Weights of a small multi-label image tagger.
Model: 2.21M parameters, 32-pixel images, arch vit, norm layernorm_no_bias, activation geglu, patch size [4, 4], layers 8, width 128.
Training: 15800 steps, batches of 512.
Data: trained on single toy objects rendered from many sides on busy backdrops, 203450 training examples, 39.8 epochs.
Rows from block 3 of a small multi-label image tagger, named by matrix and row number. Rows with one number belong to one neuron. Each number is 128 + 32 x the weight over its row's rms, rounded and kept within 0 to 255. All counts start at 0. After the name is the row's rms in percent of the matrix's.
After each neuron's rows are labels from the 100 images, of 14848, where the neuron reaches its largest size: "peak on" is the class under the peak. Only what is clearly more common there than usual is listed. The data: single toy objects rendered from many sides on busy backdrops. In brackets: how many of the 100.
# gate: MLP gate (model.blocks.3.mlp.gate.weight, 512x128), inputs 0-127
# fc1: MLP up (model.blocks.3.mlp.fc1.weight, 512x128), inputs 0-127
# fc2: MLP down (model.blocks.3.mlp.fc2.weight, 128x512, transposed), outputs 0-127

gate.44 108 [131 137 141 139  78 116  84  64 150 134 203  90  42  91 147 116 129 141 132  98 125 104 130 130 117 144  81  73 103 101 112 108 137 164 119 131  48 120 174 145 126 107 195 175 120  87 160  91 137 177 154 126 166 160 153 109 147 160 170  62  67 112 130 136 146 124 134 159 163 165  96 181 165 154 149 122 137 113 103  69  69 149 116 148 113 125 130 143 101 184 164  66 121 136 182  99  95 117 123 122 122 126 105 133 175 138  69 159 126 132 182 170 112 175 136 115 165 113 100 127  93 149 124 128 141  94 100  92]
fc1.44 104 [121 127 146 122 186  95 127 143 191 121 164 142 127 112 157 104 125 116 131 167 128 142 111 132 108 130  72  63 172 135  93 136 122  65 143 124 149  91 125 167 128 125 113 137 140 127 167 154 114 127 131  87  95 121 157 176 151 122  99  75  64 101  95  92 172 113 117  96 146 102  79 131 123 150  98 158 116  76  86 146  89 128 156 148 152 120 129 114  90 122 188 140 132 162 222 102  96  92 123 131 134 163 161 195 143  66 139 123  74 115 189  67 126 128 147  84 166 219 119 169 138 151 138 134 200 118 143 117]
fc2.44 100 [150 131 129 129 126 163 132 100 160 132 197  89 106 101  57 123 117  89 102 127 188 133 162 135 127 156  51 154  86  77 114 132 172 189 104 101  73 126 179  91 149 139 143 178  88  83 105  52 144 155  53 154 133  98  59  91 111 126 151 120 129 140 166 105 133  88 152 175 108 172 114 165  80  71 151 124 123 157 123  49  99 146 165 126 142 109 125 156 131 182 151 133 130 169 140 115 121 124 137 148 110 128  87 138 163 152 126 151 106 124 159 146 127 173 143 155 142 194 100 119 144 161 147 142  93 128 108  85]
peak on: brown part (52)

gate.323 106 [131 165 185 165 130 119  79 116 118 134 141 106 139 120  72 109 127 144 146 119 111 129 165 134 168  81 209 135 139 119 143  94 127 163 152 146 139 145  95  73  58 168 176 135  99  70 138 123 115 102 117  83 184  83 146 127 147 181 147 117 190 113  86  66  32 158 123 192  86 100 112 125  92 138 167 112  95 166 154 159 135 157 210  73 146 165 165 118 138 111 146 119 196 137 126 117 140 134 114 150 121 109  99 131 145 109 140 130  90 131  84 139 139  98 122 125 164 126 145 140 149 119  81 151 100  78 102  88]
fc1.323 102 [ 80 132 143 142 151 121 204 127 121 151  81 137 150 147 111 138  44 108 147 132  69 148 167 174 151 150  87 146 137 145 165 118 141 116 119 105 125 107 110 116 124 126 141 161 159  92  91 100 101 124  78  67  54 114 215 201 125 193 140 151 112 183 141 111 108 128 165 122 149 128 185  95 101 123 167 124 157 115 132 140 101  96 132  96 142 101 174 173 134 107 104 116 214  93 125 148 156 144 110 137 147 125  98 121 130 142 146  73 102 123 134 103 143 137 151  53  82 118 123 158 112 162  93 123  87  56 147 119]
fc2.323 101 [ 65 153  91 119 128 152 163 143 113 140  62 113 124  61 177 137  94 142 149 124  56 118 155 157  72 144 153 103  78  81 134 141 111 148 105 132  84 121 203 114  75 110  88 159  96 157 154 148 123 150 170 109 123 195 150 125 155  80 121 130 178 137 147 160 169 171 123  98 134 151  75 134 177 113 129 155 126 120 111 114 127  99 102 148  90 167 194 103  76 157 144 110 122  79 148 180 141 179 148 166 110 110 165  85 132 120 124 114  89 156 113 101 129 117 125 170 123 148  60  90 146 146 146 182 171 112  79 140]
peak on: white part (32)

gate.413 100 [114 105 101  99 143 115  99 172 117 126 186 123 126 135 136 146 143 155  89 191 174 141 148 196 106  97 126  74 116 167 111  99 193  82  55 135  88 110 112 120 140 174  98 164 106 135 131 164 123 185 176 125 192 140 122  79  88  71 116  93 104 157 117 115 159  73 115  67 126 170 100 110 173 171 113  85 157  92 210 158 140 111 132  59 130 146 150 105 148 169 164 129 109 138 117 159 108 174 128 155  97 131 145  96 175 110 151 112 154  93 105 131 133 103 153 126 134  84 151 106 101  75 126  86 152 131 152 108]
fc1.413 101 [181 164 139 121  69 164 126 107 142 151 144  97  90 116 168  97 215  35 135 162  84 111 116 161 134 104 160 157 132  99  83 117 155 149 170 169 130 167  98 155 102 160  61 147  87 141 172 131 115 139 119 157 144 136 104 129 134  95 134  92 136 138 173 118  48 145 130 122  95 148  96 136 158 141 134 145 143 159  49  66 174 109 150 147 128  78  57  77 107 141 132 127  66 162 120 116  85 110 125 128 130 127  97 135 155 111 140 134  96 168  98 111 138 111 108 133 147 158 159  62 180 180 139 127 142 157 149 141]
fc2.413 102 [ 86 190 128 109  76  69 103  95 105 158 200 131 110 128 111  94  92 173 125 171 126 192 141  83  88 124  88 167 125 138 114 116 151 135 143 181 180 145 138  98 167 126 144  76 101 155 135 154 155 125 127 144  70 119 149 186 111 125 147 161 107 136 107  90 181 148 110  91 169  97 130 116 123 150 110 151 170 164 212 113 122 112 113 107  56 123 114 153 136 193 147  56 125  84 130 142 152 130 166 102 111 113 132 122 142 124  75 167 166 150  93  77 100 131 109  92 102 130 131  87 144  95 147 195 101 121 165 140]
peak on: white part (26)

gate.376 104 [134 195 183 108 129 190  95 152 159  94 126 128 118  83 133 131 102 113  74  96 160 101 160 174 104 149 129  91  99 159 143 116 163 130 115 179 159 121 191 154 123 131 135  79 101  89 125  62  88 161 165 116 133 170 122 150 125 130 126 156  86 148  52 156 105  46 138 155  86 161  72 146 125  85  66 140 153 147  75  93 152 115  75 115 137 140 125 105 156 115 190 145 154 154 164 129 118 151 105 173  69 114 122 142 158 117 127 103 125  78 134 109 155 109  89 146 189 112 112 105 124  96  55 150 130 150 131 121]
fc1.376 103 [156 172 133 125 144 141  92 150  94 128 200 156 119 151 123 119  91 106 117 149 179 191 155 176 112 118 149 110  95 160  97 113 116 100 144 172  99 143 124 120 116 100 119 188 114 109 117 138 132  75 130 115 211 132 200 141  92 112 158 174 198 119 133 125 105 112 112 167 112  89 132  84 117 145 102 194  63 135 143 133 201 124  87  79 135 109 123 117 122 150  95 132 153  68 106 194  88 118 126  74 111 140 160 124 101  96 121 177 130 171  92  53 118 109 111 120 110 102 145 123 163 143 188 137 164 141 177 111]
fc2.376 103 [134  90 117 126 100 155 115 114 124 183 124  87  82 143 184 124 125 124 133 145 194 132 110 181 120 140 138 130 168 124 133 110 142 173 104   0 104 107 143 130  60  69 144 195 133 129 110 135 128 180 124 114 132 198 147  82  97 152  95 128 108 115  88 108 118 104  95  84 143 102 166 133 154 152  87 163 102 190 119 132  88 130 130 185 104  93 101  94 122 125 156 127 141 136  70 122 177 193 126 151 128 115  93 121 161 156 122 103 114 104 143 142 145 174 117 127 179 157  86 113 107 172  84  78 137 144 175 137]
peak on: dark part (40)

gate.466 101 [152 154 144 105  90  96 127  95 127 140  92  94 179 190 166  84  89 171 122 135 156 125 203 168 102 136 175 130 134 168  92 138 139 148 121 121 173 151 127 143 103 130 159 131 189 103 168 135 121 132 110 151 131 123 141 129 134 146 136 154  22  76  88 115  98  81 130 200 127 124 149 145 150  97 109 144 131 132 190  87 134  82  52  99 121 167 168  83 112 138 117  45 106 144 126 144 115 164 139 155  98  95 112  97  85 112 144 132 186 111 102 127 163 137 133 118 144 158 105  40 126 143 109 136 157  95 101  95]
fc1.466 097 [174 138 127  54 136 120 115 100  68  92 107  80 115 167 101 163 105 159 144  99 154 154 100  44 182 113 190 120 148 135 167 109 153 130 173 127 135  60  85 115 131 117 184 110 119 101  92 186 122 124 162 156 163 148  84 112 100 152 123 127  79  84 124 144  82 117 162 119 150  96 148  86 172 128 127 146 131 133 126 145 125 170 127 166 153 146 141 118 142 147 152 115 113 110 133 168 119 137 128 109 152  44 153 125 164 161 168 120 118 116 135 215 108 132 137 167 133  94 143  60 152 109 143 165  75 101  45 134]
fc2.466 096 [167 148 116  70 126 130 131 129 129 147 171 125 142 114  64  97 110 146 118 133 132 116 135 110 142  76  91 150 112  91 134 111 137 128 153 192 133 198 137 185  67 177  88  57  50 169 162 102 170  91 122 106 114  66 136 108 127 151 147 115 118 200  83  70 140 147 139 141 116 138 118 127 165 218 198  96  99 117 114 118 120 114 164 113 164 158 108 142 113 114 181 110 131 133 128 161 145 144  81 149 128 101 127 153 165  78 161  94 107  97 112 169 151 136  93 164 128 108 130 142 147  78 129 155  81 156  73 148]
peak on: white part (35)

gate.153 091 [187 108 141  81  88 121  68 101  77 143  85  95 108 160  86 176 113 123 159 100 129 118  83 160 152 130 121 178 132 157 124 133 181 153 144 150 142 115 106 132 141 128 142  87 164 146 138 193  67 114 164 154 171 145 151 144 156  98 122  91 109 117 105  82 111  95 136 197 147  94 113  88 105 170  94 143  85 180 162 159 134 103 151 145  80 160 104  77  77  85 146 106 190  76 140 144 126 109  81 131  96 156 143 160 157 156 108 151 156  90 149 139 136  69 100 149 123 144  96 114 210 132 100 151  67  97 123 122]
fc1.153 096 [130 154 147 168 114 150 113 208 159 175 134 116 112 117  79  58 114 102 157 107 100 129 116 172 148 190  98  82 140 126 180 131 125 135  88 143  94 107 185 138 155 120 140 177 115 119 129  95 118 118 183 113 112 142 121 106 159  79 160  71 130 148 149 120 165  83  80 149 148 152 125 142 101  79 135 147 130 132  64 131 119 117 100 143 149 155  96  84  67 154 110  89 209 131 117  87 165 134 120 129 186 138  54 143 175 129 116 128 107 130 184 135 196  68 118 108 103 156 101 125  93  62 118 107 169 142 132 124]
fc2.153 100 [113 134 119 155 111 108 128 105 149 169 159 106 104 136 129 151 152 140 125 196 143 190  86 132  79 139 125 118 172 137  95 108 129 124 136 125 162 120 117 112  74 111 149  59 108 121 161 143 146 109 113 134  79  91 134 175 193  89 180 163 133 115 152 176 152 212 129 112  60 110 135 113  94 168  96 118 134 120 194 135 157 164  91 151  54 130 124 174 114 163 131 113 113  95 143 121 118 138 124 191  92 100  56 196 123 147  90 172 114 111  93 139  55  94 147 132 156  98 144 153  78 145 129 126 154 108 173  83]
peak on: part in the second colour (32)

gate.70 097 [117 108  67 121 153 129 164 121 121 143 140 118 161 151 130  77 121 117 112  88 113 163 188 110 154 162 152 142 118 163 138 145 179 122  76 103  57  72 152  80 128 123 134 132 204 106  58 111 144  87 124 169  84 113 123 139 139  98  76  75 119 116 111 127 105  69 126 131 166 151 155 170 132 109 133 147 136 137 168 123  77 103  87 113  84 141  75  90 119  71 116 119 138 169 158 169 124 128 135 152 157 173 195  95 194  83 136 160 141 102  57 117 106 183  82 107 116 168 138 154 105 161 139 114 162 163 162 132]
fc1.70 097 [157 140 155 177 106 102 157  70 120 170 134 122 132 129  75 107 106 120 178 137 112  84  90 106 131 110 161 180 108 136 187 135  90 158 149 178 216 130 123  56 171 134 114  97 131 148 107 112 140 128 101  82 104 123 135 108 175 142  87 111 124  69 138 112 149 147 144 175 189 115 150 150 116 160  92  99 173 217 130 170  94  77 123 113 114 127 125 123 107  88  90  81 126 133 168 120 132  97 120 140 101 117 131 146 143  60 151 107  95 113 147 172 151 179  86 137  86 154  88 182 160 150 122 169 138  79  95  94]
fc2.70 099 [ 71 120 112 135  97 123 135  89 134 186  77 153 105 190  95  78 147 101 138 115  90 136 208  85  83 132 139  97 157 151 166 145 130  88 109 123 132  76 127 121  94  93  83  88  90 113 144 111 126 107 137 167 116 143  90 163 132 148 162 162 111 117 109 166 137 223 162  81 138 150 119 116 153 125 131 122 112  98 132 168 132  73  90 132  63 174 152 188 127 197 114 127  87 159 114 159 171 154 205 153  98 109 116  97 170 194 124 101 142 145 114 163  94 136 129  89 136 134 159 180 107 128  97 122 101 136 107 136]
peak on: dark part (28)

gate.137 098 [151 107  58 130 140 196  91 118 150 120 117 117 130 206 105 136 131 127 147 134 139 163 113  89 102  73 150 146  92 102 134 123 158 112 151 177  64  80 106 162 100  89 162 121 123  93 178 117 104 153 179  96 207  80 110  71 144 160 168 114 108 116 115  76 121 151 132 119 142 113 145  90 142 154 144  80 112 121 116 134 109  93 119 109 108 142 111  89 120 167 126 134 117 132 130 126  66 139 124 120 138  78  81 115 150 184 117 219 133 120 154 128 169 141  54 118 161 130 147 151 169 226  87 123  96 139 143 137]
fc1.137 096 [131 100 148 109 190 106 132 127 125 136 101 161 159  98  97 138 142 163 168 181 117 168 164 117 125 128 196 145 183 146 169 202 114 122 153  74 121 120 158  89 107 140 171  80 101 149 150 126  97 160 140  97  66 158 103 110 167 167 115  92  55 103 149 158 124 166 184  98 109 117 156 138  51 149 118 147 108 112  92 150  88 120 106 175  91  53 133 136 132 103 109 175 192 147 126 127 104  90 143 107 102 124 102 128 120 159  99 183 146  82  69 118 139 110 122  84 129 197  95 147 138  86 144 116 127 129  89 125]
fc2.137 098 [133  77 134 149  80 191 138 142 125 147  78 138 124 143 126 128 124 124 136 176 200 169  88 128 170 123  54 104  80 127  90 131 154 152 117  93 133 140 179  58 183  85 111  80  67 144 164 129 146 162 115 128  87 110 110 174 147 111 147 143 179 132 183 143 144 103 141 108 147 131 155 179 144 101 104 170 165 129 153 100 123 117 115 152  68 105 104 117 130 147 113 100  80  85 132 156 116 110 148 185  99 116 119 149 160 120 141  89 128  60 115 117  67 151 156 122 154 126 182 146 106  77 119 189 131  54 146 160]
peak on: white part (31)

gate.87 101 [130 104 109 149 147 101  64 121  99 138 151 129 138 101 124 122 192 112  74 129  89 206 186 162  91 109 137  83 100  91 113 192 185 174 121 159  91 179  71 121 157 165 113  90 183 107 143  54 169 121 107 144 127 150 172  68 106 164 155 127  61 121 149 144 121 116 123 139 170 103 139 140 121 138  66 158 128 149 118 121 131 125 102  89  88  96 161  73 145 105 170 149 155 189 130 178 115 106 122  86 103 142 146 142 136 147  91 147 143  87  77 148 123 109 151  83 112 166  85 111 148 152 136 136 110 170 125  91]
fc1.87 107 [127 126 116 163 101 140 110 101 127  89 123 134 129 109 142 168 155 145 152 168 221 151 163 119 129 101  91 166 150  95 119 119 144 131 159 136 139 116  85  80 109  98 126 141 138 132  65 135 125 161  88  49  76 144 186 158 162 100 171  86 196 139  76 153 125 184 107  82 179 144  81  89 141 117 139 156 129 138 102 122  69 141 164 161 116 114 105 147 169 117 146 121 119  98 117  39 142 143 131 134 170 115 136 114 137 100 160 140 106 132  49 118 144  82 162 128  91  72 113 146 117 177 116 168 143 149 204 149]
fc2.87 107 [198 170 117 117  91 102 137 111 104 117 138 146 182 105  94 154 163 140  91  83 145 187 104 150 166  98 102 123 182 171 119 132 164 123  89 149 151 118 129 148 125 115  75  89  98 131 155 139  63 152 177 134 156  94 125 153 129  72 115 107 154 142 180 126 136 148 193 150 153  78 154 118 195 187  76 112 140 108 155 110 103 106 153 164 103  84  74 132 131 106 103 143 157 124 137 181 164 158 121 130  77 134 114 104 151 123 173 109 105  79 148 145  94  93  71 102  58  80 158  98 120 115 169 136  93 152 112 188]
peak on: dark part (33)

gate.324 094 [169 112 105 108  87 167 127 159 148 110 139 135  73 152 113 126 123 140 173 146  75 121 123  86 120 161 131  82 166 131 139 128 115 113 124 180 134 123 141  96 107 113 133 117 147  95 156 110 150  97  76 103 124  74 201 112 120 182 169 114 124 113  61 125 171 132 165 143 131 159 158  69 128 164 161 151 138 183 120 144  66 101 151  85 164 169  99  88 145  95 156 200 137 134 148 100 112 121 163 198 103 121  51 126 152 102 147 129 143 144 108  84 154 181  62 108 190 165 133 156 149 138 130  91 114 121 159  53]
fc1.324 097 [158 127  98 121 150 169 134  97 164 134 153  78  42 126 187 121 106 158  68  78  66 117  65 137 124 139 100  54 101 117 159 114 120 161  97 168 145 153 126 129 157 118  86 143  99 118 152 117 161 133  96 144 158 129 116 141 181 155 113 111 145 107 144 164 123 184 148 154 105  80 115 193 183 123 143 219 178 153 114 180 124  85 106 105 113 155 128 141 137  85 111 160 107 150 102 110  87  97  57 130 115 142 178 115  69 104  85 140 110 150 132 139 122 167 140 145 125 150  82 141 178 155 132  96 106 135  98 160]
fc2.324 098 [141 134 116  97 125  97 175 133 132 111 113 158 165 134 121  90 109 103 140  92 162 102 139 136 143 123 134 222 115 148 115 160  89  68 148 135 127 163 109 114  86  97 130 192 190 138 100 118  47  46 156 123  99  93 152 161  49  81 137 115 130 103 168 133  70  73 181 107 131 148 152 137 133 173 169 121  52 104 164 115 130 156 126 113 137 114 152 177 105  66 135 127 147  90 113 130 119 122 146 129 121 111 164 167 192 132 136 145 159  78 127 128 117 113 103 140 181 154 143 101 131  68 169 154 151 118 177 136]
peak on: part in the main colour (75)

gate.293 113 [125 159 140 121 120 145 135 146 124 110 148 151  90 184 101 174 170 160 124 146  92 145 125  95 102 129 168 119 167  83 113 215 139 115 156 124 118 148 107  65 149 128 201 171 150 122 103 156 150 127 105  92 102 103 125 124 125  97 102 168 142 116 131 119 161 143 157  83 115  95 100 134 116 105 199 171  94 129 153 172 120 130 165  96 100 217 106  82 105  52  75 176 165 149 165 155 116  91 112 127 112 118  89 174 175 131 100  90 152  81 102  78 135 118 135 109 137 113 150 143 109 121  84 136 117  94 150  29]
fc1.293 111 [164 129 125 181 123 115  57  92 133 113 153 126 119  95 171 129 136 117 132 155 163 170  99 139  91 113  82  87 165 171 117 118 109 102 134 173 150 100 176 145 137  93 132 103 100  82 132 144 145 147 169 172 139 104 120 107 149 198 121  89 125 148  88 174 103 122 121 175 129 115 165 126 106 177  42 119 129 109  71 138  92  73 135 132 163 124 124 154 128 114 185 159 105 126 136  64 118 116 112  54 113  67 172 149 105  80 145 149 119 138 127  90 218 107 154 110 134 148 118 105 190 191 164 100 144 167 135  98]
fc2.293 108 [140 142 123 169 127 117 146  83 117 146  96 145 131 130  94 165 142 123 146 112 122  80 153 155 124  81 116 180 189 156 156  95 160 114 139 104  90 116 131  94 144 120 164 114 190 124 131 148 151 134  99 153 201 116  97  62 153  99  89 150 115  87 168 147 175 174 152 125 172 139 136 118  95 131 111 128 122 156  76  75 113  96 166 157  99 177 137 177  61  96  64 107 126 122 128 112 130 137 155  26  88  88 157  83 135 158 113 127  90 163  87 107  66 116  87  92 126 131 177 184 143 167 132 141 141 136 111 182]
peak on: brown part (36)

gate.229 103 [116 168  85 128 153 167 131 120 126 157 151 148 161 118 116 161  94 132  52  66  93 168 116 170  96 116 109 132  90 142 105 115 178 147 109 142  84 196 120 153  82 134  33 151 148 136 103  82  97 167 163 150 203  93 119  95  79  77 126 122  69 146 121 140  65  96 164 148  90 146 171 151 132 140 161 135 108  62 121 173 213  78  87 164 101 134 145  74 158 104 164 139 157 147 123 143 101 161 143 138 120 130 134 122 147 108 116 102 136 136 115 123  72 136 106 141 115 176 113 146 110  95 139 135 107 153 160 136]
fc1.229 106 [ 90 142 140 140 116 164 140 138 157 142 128  80 113 135  95 121 140 115 155 143 137 106 123 149 160  84 131 170 142 119 144  88  94  58  83 115 135 125 122 108 149 145 110 147  81 138 127 139 174 147  96 210 128 133 214 118 123 146 170 118 120  95  72 116 156 123 129 154 199  69  85 118 146 149 112  39 103 168 148 143  73 145 145  67 182 166 170 109  76 169 138 149 148  93 134 121 119  88 159 152 145 157 120  70 123 103 172 132 123 147 133 144 136 165 186  90 133  64  90 140 154 158 171 146 116 108  68  88]
fc2.229 102 [115 125 142 162  99 142 104 122 166 143 118 152  80 117 135 136 202 113 119 110 120 117 141  87 162  51  73 120  75 119 120 120 106 108 182 161 140 200 127 162 113 110 118 113  75 168 172 132 132 111 160 126 149 118 171 141 140  84 118 106 128 100 180  90 141 156 127 115  53 170 100 111  72 163 109 122 141 126  90 149 162 105  71 172 134 156  97  97 182 133 119 129  85 183  59 180 126 101 191 164 130 117 123  77 139 137 112 142 137  96 153 113  99  86 185  90 148 178 200 101 114 145 102 136 108 152 123 147]
peak on: dark part (40)

gate.269 094 [115 139 101 143 100 182 174 110 133 152 129 132 119 139 169 106 182 109 132  98 177 105 123  90 134  67  87  99 159  82  69 155 235 152 115  76  83  91 113 121 158 141 120 117 142  70 133 183 114 152 150 137 136 148  74 126 170  93 149 155 142 184 108 154 147 177 151  84  89 137 163 120 125 115 168 117 104  78 140 148 122 101 139 156 143 165 167 156 137 131 117 147 111 107 145  72 117  71  96  55 127  76 110 101  84 142 171  88 175 137 141 136 152 121 132 154 134 185  91 131 135 138  53 136 121  92 140 138]
fc1.269 105 [122 144 111 109 170 109 201 149 112 137 138  84 126 149 142 145 216  96  89 121  94 123 119 154 135 117 121  89 120 167 157 121 119 125 126 119  90 151 140 148 114 159  76 146 145  98  97  86 125 105 135 122  83 137 130 147  95  91 145 213 148 150 138  79 121 115 120 134  71 122 164  99 128 126 142 120 118  33 131 185 143 131 133  85 106 130 149  93 175 103 127 151 102 141  57 137 144 145 191 197 144 130  68 157 113 188  96 131 145 190 101 153  87 113 205 140 174 160 139 104 173 168 127  73 135 106 133 117]
fc2.269 105 [140 167  98  98 106 140 141 141 101  97 151 115 167 161 112 141 119 116 133 126 126 144 159 104 150 148 129 166 121 194 127 119  58  93 147 136 104  93 166 101 101 147 159 145 135  82 122 118  24 125 179 170 139 154 103 157 162 154  70 129 107  93  95 100  98 151 114  62 127 170 112 171 106 189 155 148 110 125 112 142 150 135 102 123  99 142 140 107 132  79 116 102  94 178 109 162  51 143 153 109 140 209 146 112 129  76  89 134 130 175 111 161 117  70 155 100  96  86 158  95 115 187 121 128  92 206 132  99]
peak on: part in the main colour (48)

gate.330 098 [196 138 117  91  76 140  99 164  86 156 118 156 114 116 118 166 122 179 145  97 142  77 102 195  80 132 127 182 127 115  56  98 164 156 123 192  71 169  80 129 119 154 121 144 162 144 100 168 105 142 182 151 159  86  74 122  94 132 160 127 123  94 114  37 131 140 147 159 129 130 163 100 168 186  89  95 159 118 121 130 117 147 169  91 151 187 123 115 122 148  98  92 120 135 115 175 108 131 144 118  88 130  98 130 156  81 176  91 112 100 166 132 131  89 136 141 154 136 141 148 122 163  77 162 157  60 145 120]
fc1.330 097 [125 148 126 155  85 117 129  96 178 128 116 157 104 143 155 131  86 122  86  79 134 137  95 134  89 172 110 116  80 130  85 114 106 118  87 126 106 163 170 129 115 118 159 141 134  68 151 103 184 178 100 157 149 110 114 126  96 168 188 115 152 166 101 112  89 109  92 198 104 155 162 168 134 113 135  97 132 121 140 129 178  70 122 137 113  87  74 118 118 206 135 124  88 174 126  92 109 162 146  99 179 129  92 123 120 102 149  79 189 153 172  97  90 179 132 122 223 137 179  93  88  92 113 152 179 137 114 149]
fc2.330 099 [130 202 151 148 153 101 156 110  84  80 153 177 160 110 112 123  89 128 121 128 125 187 171 109 132  87  84 178 124  83 161  67 123 101 144 152 134 127 102 139  92 108  85 106 144 104 102 144 133 110 187 150 118  75 125 159 110 139 169 101 140  85 132 124 136 141 118  33  96 157 149 110 137 144  75 126  73 149 184 174 124 123  94 139  99 166 169 122 139 147 155 151 125 129 157 147 204 162 141 127  80 112 118 103 178 145  66 195 121  82 161 115 133 114 124  99 131 149 106  47  90  90 154 139 138 163 139 154]
peak on: white part (29)

gate.18 097 [165 181 161 141 127  93 169  48 126 172  63  85 143 169  48 113 133 150 138  90 131 111 134 139 103 129 162 147  88 103  91 157 124 108 124 210 180 160 153 122 132 129 111  99 102 162 126 150 128 190  96 168  87 143 155 127 112 128  99 116 104 105 116  38 130 140  92 181 184 136 129 159 114 131 173 139 172 133 150 146 117 144 122 142 114 115 137 119 129  38 121  61 122 142 147 113 154 167 141  96 101  80 140 101  79  95 113 116 137 109 116  96 182 177 125 171 127 165  95 132 150 154 140 110 153  86 113  95]
fc1.18 099 [ 91 125 147 143 170 125 144 132 141 138 153 126 200 140 159  37 157 108  73 143 101 189 166 120 138 112 159 135 138 149 192 120 108  96  61  88 134 154 136 124  54 108  81 188 130 137 135  94 136 124 127 144 137 186 141 169 146 115  67 165  43 109 179 168  64 118 109 166 144 141  78 163 128 138  81 131 179 103 110 131 167  83 126  95  80 133 114 104 104 141  85 147 108 145 109 151 123 122  91 147 114 131 101 128 124 117 117 176 195 156 109 130 157 188 108 118 173 132 122 105 165 107 110 119 164 120 111 109]
fc2.18 100 [139 164 144 180  50 123  67 138 102 157 150 136  76 171 108 124 139 148 210 106 118 114 118 131 115 154 112 116 146 108  56 169 107 104 135 133 145 130 136 103 134 122 150 106 124  78  92 183 149  91  88 159 132 129  98 104 201 111 209  93  93 135 175 169 142 127 156 108 132 148  95 137 142 134 157 102 119 189 103 110 134  78  98 101 142 181  96 107  89 124  89 141 133 138 120 106 129 135 172 123 106 154 148 132 146 198  72 152  58  99 107 100  63 105 167 144 105 100 182 176 123 125 125 113 137 185 146 148]
peak on: part in the second colour (36)

gate.395 098 [136 143 137 153 130 152  78 103 149 115 161 105 173 175 140  96  78 172  68  50 192 156 132 155 127 133 116  81  90 140 127 115 135 101 132 107 153 116 126 137 124 112 202  90 183 134  58 157  94 141 102  89 144 147 116 137 156 129 121 135 173 126 108 150  88  84 146 187 173 173 124  99 169  67 120 169 202  82 143 148 132 202 171  81 116 113 108 124 179 105  84 127 140 155  99  99 118 107 151 127 137  63 136 125  66 119 138  96 105 131 103 134 143  94 177 101 101 160 148 106 148 154 167  94 124 113 139 140]
fc1.395 097 [135 118 128  69 121 107 114 176  94 139 119 153 112  87  95 126 136  40 176 121  90 134  67 131  72 219 120 148 185 156 117 138 112 143 126 108 101 166 126 175 158 170  70 147 103 150 134  80 108 111 111 110 102 123 141 157 108 103 158 114 150 127 175 125 182 162 146 102 147  87 121 155  49 153 140 133  70 162 105 143 141 113 125 157 160 112 129 147  92 154 167 143 162 157 187 150 108 142 116  89 122 174 109 129 129 143  79  86 149 143 197 117 134 105 121  93  93 170  63 161 117 107  74 174 141 137 129  87]
fc2.395 095 [117 109 132 131  70 151 160  98 118 131  84  85 120  64 198  82 130  88 119  61  97 143 177 124  88 106 194 116 180 144 123 111 137 155  89  92 189 108 167 169 175 122  88 110 171 159 106 149  98 144 128  53  76 117 144 154 135 146 108 122 162 120 131 172 126 147 148  88 201 106  81 150 104 164 175 141 140 113 118  73  71 114 211 124 146 134 148 103 103 130 114 109 131 134 105 112 140 158 125 115  87 100 121 118 177 130 108 140 169 138 155 124 179 125 123  98  71  88 162 129 132  85 149 164 138 169 148 126]
peak on: white part (32)

gate.463 098 [121 134  92 143 160 168 170 129 186 194 123 185 157 154  97 129 127 179 112 113  79 166  98 158  79 148 112 116  40 118 145 120 191 157 102 116  86 142 186 140 135 119 103 100 137  76 154  76  62 119 103 153 167  49  77 135 133 120 194 120 108 125 113 103  75  88 112 141 141 134 166 129 159  61 116 101 140  69 140 144 145 101 123 110 154 134 112 122 133 143 119 110 132 109  68 125 199 190 108 123 109 118 119 150 136 156 139 167 147 114  95 105  98 154  78 148 140 168 151 142 128 119  82 155 149 128 148 166]
fc1.463 096 [139 167 136 180 110 143 148 110 169  59 129 145 125 211 126 113  84 137 131 118 146  86 125 157 202 144  77  98 137 104 160 116 126 127 132 151 143  84 121  90 130  38 125 166 142 136 117 242 130 144 105 148 112 134  90 128 169 130 114 117 145 111 134 132 114 123 148  56 180 106 184 119 197 153 130 122 152 164 140 121  94 138 129 150  78 142 132 138  88 116  51 130 118  69 106  94 144  89 100 158  96 109 141 119 105 145 198 139  76 115 131  79 157 135 104 147 103 168 118 149 121 155 142  83 117 138 138 165]
fc2.463 094 [131 110 105 125 135 177 101 117 125  94 168 153 117 132  78 197 159 122  69 127 194 145 143 127 154  89  90  83 129 211 136 109 213 104  89 142  86 140  86 126 133 178  76 124 157 161 123 163 126 103 159  98 172 136 110 116 147  72 108 126 166 109 121 136  97 153 111 157  65 101 103 114 142 156 166 128 145  89 113 127 167  82 172 171 101 150  90  62 162  90 150 130 121 167 141 163  63 120 175 131 100  83 116 148  93 125  86 125 156 149 146 148 105 109 128 117  96 127 170 161 101 128 140 169  58 114 102 126]
peak on: dark part (55)